python train.py --tokenizer="word" --embed_dim=256 --encoder_width=256 --eps=1e-08 --epochs=22.3 --weight_decay=0.2
Rows from block 8 of the text encoder of a small contrastive audio-text model, named by matrix and row number. Rows with one number belong to one neuron. Each number is 128 + 24 x the weight over its row's rms, rounded and kept within 0 to 255. All counts start at 0. Numbers have three digits each. After the name is the row's rms in percent of the matrix's.
After each neuron's rows are labels from the 100 texts, of 14848, where the neuron reaches its highest value: "tokens" is the input token at the peak. Only what is clearly more common there than usual is listed. The data: struck, bounced, scraped and rolled objects made by modal synthesis.
# fc1: MLP up (text_encoder.blocks.8.mlp.fc1.weight, 512x128), inputs 0-127
# fc2: MLP down (text_encoder.blocks.8.mlp.fc2.weight, 128x512, transposed), outputs 0-127

fc1.387 262:128161122128128160128165130127128078127106063128141139128129161128125128128128137106127128128114169127167128128128128132130125159125129128128125128128128126128152128128127181127128128120105125116129124120129128216127128122124128120128128095132128125167123129127128128128041128189128156128130130128141153128079146128084128120128128118061040101128128128107177156060128093120146116092130
fc2.387 478:128138122128128177128186128114128067125115084128128166128128189128125128128128128115128127128128130131182128142127133128144118148128128128128128128128128128128128127126128186127128128128128128087130115125130123183119128128071129094128128101128128122164128127124128128128057126174128158161158130129128134128057128127075130128128128108042085128128128128107215128108128128105159125116128
tokens: "quiet"

fc1.169 260:128147078147128131128127112128207127128128095123130103127128128137119129031129128128122128148128128180127128128130123128124128151131129128128128099136098091113128129122121128128128057128128089152124097126141135128212129128130126151128128120158130123128128128128188131186128128136129128028176130128129128130128126127131128128127134040126128127128128128128128128129164128125132128131128
fc2.169 275:149128131127128103128038128136103128127178131127129255085117128128128164128120135149128127128124131126132231128128128113128128128128128114128128127128154127128128127128128128128128129128128128129128128128128127128069219128130111128130128128041128128129151127128119128118128170128128128173128073128116128128125128127128128114129126154128129128128128128128128124110128128128129128128128
tokens: ","

fc1.191 187:128129128127154129128129133064138128153128126128128177128142173128127150109089171128128128127128235123131082115126122128211055128116132128128132129128112125141128030131128153118128134110128128105137075128131127131127128128128127131120172127128087128126128125128138127128111170127131127128183126127128127123112122104116128128149053126115109129120115128128135168128129128137129128130129
fc2.191 183:128129129128128127128182157120128128128126173120154070128127128128138037193187125140128129128128123129128128156128145128128128136128128093128128128103128127127128206128130128127128127133129163128129131124116127137141144127114127255101118131128130127168128128145115133126150113143127108094128128123127124127128128127127128132127128143128128108122128097125129127129127128128128128129127
tokens: "quiet"

fc1.0 196:128129128129128128106106128128132128139128100127128143128128148159109145033116128128127129129128223128128127127127128154128128130124128128114125043134123115128128067128111142126128119128116074128127095127164129129138141128128016128128150126129155128128113133128130130128127127131129132127127141128128128128128129123127128127135127019093126128093128175128128128120128128128140103151155
fc2.0 228:127128129125128104125121128160086128133127128128129128134082128091153114129129136128128129128093128128128128128128134127140145128128129121130128128121122090127128128127175128128142127132160255115128242128126131129113170128128130128129128128128128127128245128128080128127128113128128128128128129128121127146122129127128128128135127141129128122128060147128128127128128128128129152128128
tokens: ","; "contact"; "hard"

fc1.484 182:086118128128128128064092128128126128151116127137128138131128136128084146061128098179128128129128128127144128128116128190120128129128161128108185128128128128128128069128124137128128127128128011128063128128153125128143130128129109127129143128128140140134128128128128129128127121129128134128115138127135128218128128128127128128140128055128128128095144170129128128108128128127128117130201
fc2.484 238:131128128128091128128127128128127128129128128128164129212125128128191078128128129128128130128111128124129128128128129128135190128128128079129127074105084111128128127127131129128171128129133255107149128128128129128128120129079128087128128128128128128128136149128128129128137040128130168128128182128128127128128129122128138123133127128128128127133127163111127080128101128127132125128128
tokens: "hard"; "thin"; "glass"

fc1.271 219:128128076148128138128126127128202128128128114124128107126157128131127128054139128128128128170128138184122087128128128128128145128107128133128128082128082059126128127124111124117128045123128128143128074080128129133165128128129126138128128128159129137099128128104159130198115130129132138079148128128128128129127127127132128127128128022126128127128128128128128133128193128128129110129128
fc2.271 266:209128131127127128128080128128063128128126132127130177123102118128128199129119128128128128125109135128133184128128128127128128128129128116128128119128135128128128128128128123128128155134128129158128164127128128128006128128167125083134128128026128128135128128117065084110128169127128131128128107128117128183127128128128127119137125175128129128128080128130128114127128128128128128128128
tokens: ","

fc1.70 199:128120128128130128078098122128129125196128124125129192128128213130008133078101128127128128128128201126128128128103128137128115128128128128125130127134129125129128061128113129129128126128128061126097128128166127128130128128127119107123128128128131147132128132127184133128093133127128129128128160128128131135128129083127128107133123110123128127128128172128128154050128128128127098127135
fc2.70 176:130128137126128123127129206128128129129129129128128127131049082124200127128128128130128128128126128126128128127127128128128139130127132128128103128110128127128128126128129129128128127131130144000128129128128129130128130130127177129128129128128040128122175128128128128128127097128128125091128128128128133128127126131128128167129128128127128088127127209121128130130128127128128128128128
tokens: "quiet"; "thin"

fc1.63 209:118125128094144103133121113102125156128128124093131131125128136128128128128139179110128137127126253133126128133136127128191097126129076118129134128130128134124128125126129129129128124101128128067128094128128127123109134128139131051128166125128124125131128127090129172128055132131131132128147128129130128131129172116128128128129087128128135127161022128121137150090128125130132128112150
fc2.63 169:128124127128125126129090128244137129128128128129138128128093121130127128128138126130128128130129134131128140131130164127127130130128129128128128127128127123128128126000128128127128125129129127128128127128129128128143128128128103128126131131128190128139163128131125129128129128128127130099131128128132127128128128128128132131127245128129128158127128128128128109133128127075128126126131
tokens: "quiet"

fc1.158 201:128128128128129128106140128128128128129126127126129128128142194183077131083128128128126128128128137128128128114127128231128106126128128128106200129128128172128128053128117169100128126128128000128061125128128128114128128128147129128128128128128130128128128128128128128128096128128128128128128128128129128128128128127128128128131127111125128128128154128139128128121128128128128122128213
fc2.158 203:131128128128128127127127129151128129129128128128190128151082127128128114127128128128128129128126128128130128128125129128128128128128128090128126124117087098128128128128128128128139128136128206127163129128128128128128128129128136110128129128128128128128128130162128129084196078128129128115128148127145136128128128121129128128130128126127128126128172165117000125136128128128130127128128
tokens: "hard"; "glass"

fc1.183 261:128130127132128128118126119128191126140128093126128128129152128132078194047116243128131128157128137150128089129128143128128077130076128128142128128128128127140128116123127172125128128128128075131131127128154128138152120128138127126092128127128134129129128163128239130130116129087128130067151180128128143119131129128143128128128129127128128128168128128128134128128128128126128128128128
fc2.183 285:157127128128128128128164205117128128008128128128134128128128128150129128171129128143128128084128129115157129128128094128128128128128128043128194112124128128128128128128036128128128152128128139128128022128128109128128139128128124160128139129128129150129128128128118139128128128091132128139122128128128127128127128128128127198135071128128128128128128128128121129127128128140128128116128
tokens: "hard"; "thin"